Rows from block 2, named by matrix and row number. Rows with one number belong to one attention dimension. Each number is 500 + 40 x the weight over its row's rms, rounded and kept within 0 to 999. All counts start at 0. Numbers have three digits each. After the name is the row's rms in percent of the matrix's.
# q: attention query, key and value (stacked) (model.blocks.2.attn.qkv.weight, 768x256, the q third), inputs 86-171
# k: attention query, key and value (stacked) (model.blocks.2.attn.qkv.weight, 768x256, the k third), inputs 86-171
q.197 112:494515550483432476570473476546474544486524472461518479493448543477448450511512490483465555596485439574525488523375403494465501483501495531440492412474510498545509438511476472476555556459524493520477496537565543600502504525476491492531548498508535483496567467
k.197 113:527517512519439448444569515418490507540466440482465508511510493579466569486453497522492506500457500599533558417481491511516558435435446496530480425435500470494519511504524437494512504562513549515533436453551526433487509562444510454532507411569457494511474599
q.198 097:511551497485480496487453458467495514534568540409541418456570453544517499506560453566501478536415577511492531532517453481433551503455542478488520550472448568481479503515504441438514501519547524413546460572523478547391485506530532495502457498453514525405497509
k.198 099:456455470525559494486525487505571516487478573500603520517501431472481459475556419456484500496519528452376446550478512457491471518476471501551446495515481522502551473468549575543532534454509511572495501501471526514489449450453516518553457456525479480533502404
q.199 091:565525486513472464514501529581591437430512412469519580505450528479500509451482511543504507502633484492519477541492476455433490496493525517494471406563556524557500520486580516539525498504480452543531560457504479453454458512453462583516445553490519468528559454
k.199 093:532470491472402413515513512428546447379462498555414444494507455487476554522458519478515499523471546412457522430573486558513493555520587473476461490516465597506455497490534532479451490518468540487515523493497542494496574532517486507495513510546455516454491501
q.200 091:466478472437492489522445544520481480513538464535467522488422532485452537575501526435504560524491520573510434507483492524476595517548523442523482511464449476454467472488508540556481477509458539496415520480487473497581524447497469489493534462490501557572518516
k.200 092:529463534503516564497466500450407567400506504503542494569490533521510558500487531481543471461466477509563495368524522465567425566518467567450529442530544439436523530498455520477483467487460472454539487462490481528516495507504468491374551468467544496469495494
q.201 099:574498529560520474507486495545521507532492562424483484422524470416467488457525516527496516468441414456519500436544514511516469510493526499578493475444522489409503530504482597489477490454509476534466470544479528500452548564523493492435485473494521538530515445
k.201 097:523476530516539548477503518568485470493522456529517416490559473463500507513542428469453541548503584519545478576507498522453553536461433548480460503467578506534412499567503465486525515544540469477496550518473509533509532551519544470471507514559505527503531481
q.202 102:505541448485552518531456568462492494458442561569480540504511592448465501533528462466551500551485560500465491469536518518499441439520466521483480455449492486577517502439516492458512549455482594520490499524502517488541547536558481463461448451505620506504548504
k.202 105:482533439509497469504546452504502548550476480482528540456465537464432490477478464500566515464466494505522511506543508547467493447525514442507525472558485494575482467509539465438532550542514542495483507485509495473464550549537477514564462523473405549555494464
q.203 101:541494484524471509565557521501531525481549490499514485512485456506518518511487482523475542483538522516501574471510503530471505436394459527493554532508520436430537545478519517481427498595501511498491496549533525489523554452519523409418494486429524521463469487
k.203 102:563433555537491569450506529533513456501570519493546533454469558486546419546486490568536487511498523449447454518501515461462474515507502565462464516549461569453503544503520511496498482486469465519568481547424472468433497516464495456551477524586490484487494539
q.204 095:538531462511535539503542456512433510566456493477541525434504475453507488488520535521547463485440475567485479484459499563571498473457475513493549468484424537586575497536480563529520457479524494435536510449560529430546542530520590563472399535481563516466492418
k.204 094:456499513558478526459497521541443498570486522448422463522510501476485521546505458402533427497495585525588470437590524498489532520463435534533461531481524497548485503511507500542453508459440446530453555521543472528543493448497440504555388506510477530550498487
q.205 088:493573455515535497446451493563509496485565506462586503502466518520457462471499597462461480410516504521554542433488506426563515522509454522494517509537564523566492519512495478416518541580499521515483544521496457458418497479472545517527490495463473612508480502
k.205 091:510471500474429462493549513400552589508510513564470491504452467411497458448420504490493534525501506443486505536498490518588488450469565503459517541526534543514440512519528518500506514543490490509563520535479503533470459529541437522437549410460477494517502472
q.206 103:469509482453472511499428449519556556401553559503522523551524532524525539440486499537484397497525495561477563555481504495504514474519491515489493373519403432487417480521486464508596570490432522451432509579508472494486533500439439437495427454512555496486516549
k.206 105:537522457479454588459523578541478529487589438510552495524495511499508396508468455479509532436521505482487514550449526467521488515557489559516580453494449545438494499546531526429559518565479532514531519527557547498488549484470510415501497522488498492498487470
q.207 096:520470521519494545485525511505403475566555459532484414455555452472442503532526548508431535416544433446510562437426441470564516479436484510476494524496527511498453508515473471549480495512565469531510464568574449468466496484507529438465554482536509513533485502
k.207 095:441477526448528530468483415500521447490503522479528503520502458420549502492540530438474506529478504594550544500501504476469555494535478605513545468525548507446510484550452497565541460558528444505526525495533535465507453508465529465502500436484482520546513517
q.208 099:573500513500463474466521494559501496560580493477500436494506502512436496547442495543429547509556540469536505477479483452470519489464516503509450508447477465472435515466419517461545515467558484502528439470462476528530460548551484478467579477531476543533513512
k.208 097:490462480513435534478531544484594514421504471460482526536455496481507488500495467473399507491497569518506524575535462464496511495496477442471491520477523457530480505521439524514474589550537557490490467495482529471491498547464457484510461532462514478497505592
q.209 096:518500473501472441523509490508541408471534518556445512518521593509516483491419455446543580488566450445450549500508569457508480514526547518504504476521502511437461530447539496455446491531504534553503468559547564459542446627474467448480527566481573455478549513
k.209 094:579506480530460512552486423514504531462496441432503491465467534507468545493477505551486493448569581428503449551514519468495509504477460470539472514498463460497568533488520440476560440483513484469519547491525477410522542484520510489478537524515450472520537573
q.210 095:467455541486517480456432536507442409485536537496487521492507489403481529535554486511478505439503509529537408425443542481550481568440500474480526500453526525515516517509565525537465447547525522494511532460503510518501492587481543539498517493550505576515523539
k.210 097:545540457488454483477458480515511531386459414446447496593462496478475538433496569474504457567555432511533502463498524488551470498428541499543456526536546499524545522513525544480442496502526468500525548522572486527503475471541504537471508464476498481472507472
q.211 101:469476396487456542531487484469577501485462470611545483461535571477527515558471450491485454542575569500517435484547527467520547513516499511531493540475517442470519508440553480492539508518488441512514525508491546510464489545549474486539491552581499574463537512
k.211 098:467525485499548525528464485414505566402453534473413603512474545426459495517372534522533542387565493499508410530537508545411522517476485474519543522478529569470535499478564500452466429515499518539457500472513486453498447488530453589500567491468530475482472493
q.212 096:554485497483505517444543432485525522506481473550537470476476572543545476429480447535483519544572522540575527531568507475544466473465522577561477460514472529420464467550504509518548482585490427533485499512563484432541511526437566530527462525538468447504487440
k.212 096:525501496481466554472491498476485510569512545410474501543536459529509497501508489527512452524478531484469452528496497480449497491505463538481567519500495632514490508568478492515567516495494453427552473454555531472496477489419452527541441540495519451500490614
q.213 102:493503525539532510494487463437513413495484572566508527482589521433518500512475476475575564417443531454536444466561487497447505481446435480526537508466469519469506515506540499476480522514453495568530568469466574501524506458514494495514506443521504479515482491
k.213 101:630464436493461484508454468529536462569533505545575465475439552477548543485557427534562520455457482514470414494457541556482494537481503491495440507448510552393520459535522459485505550577547458497511484608485526564438490572478562524539499527501499523455498498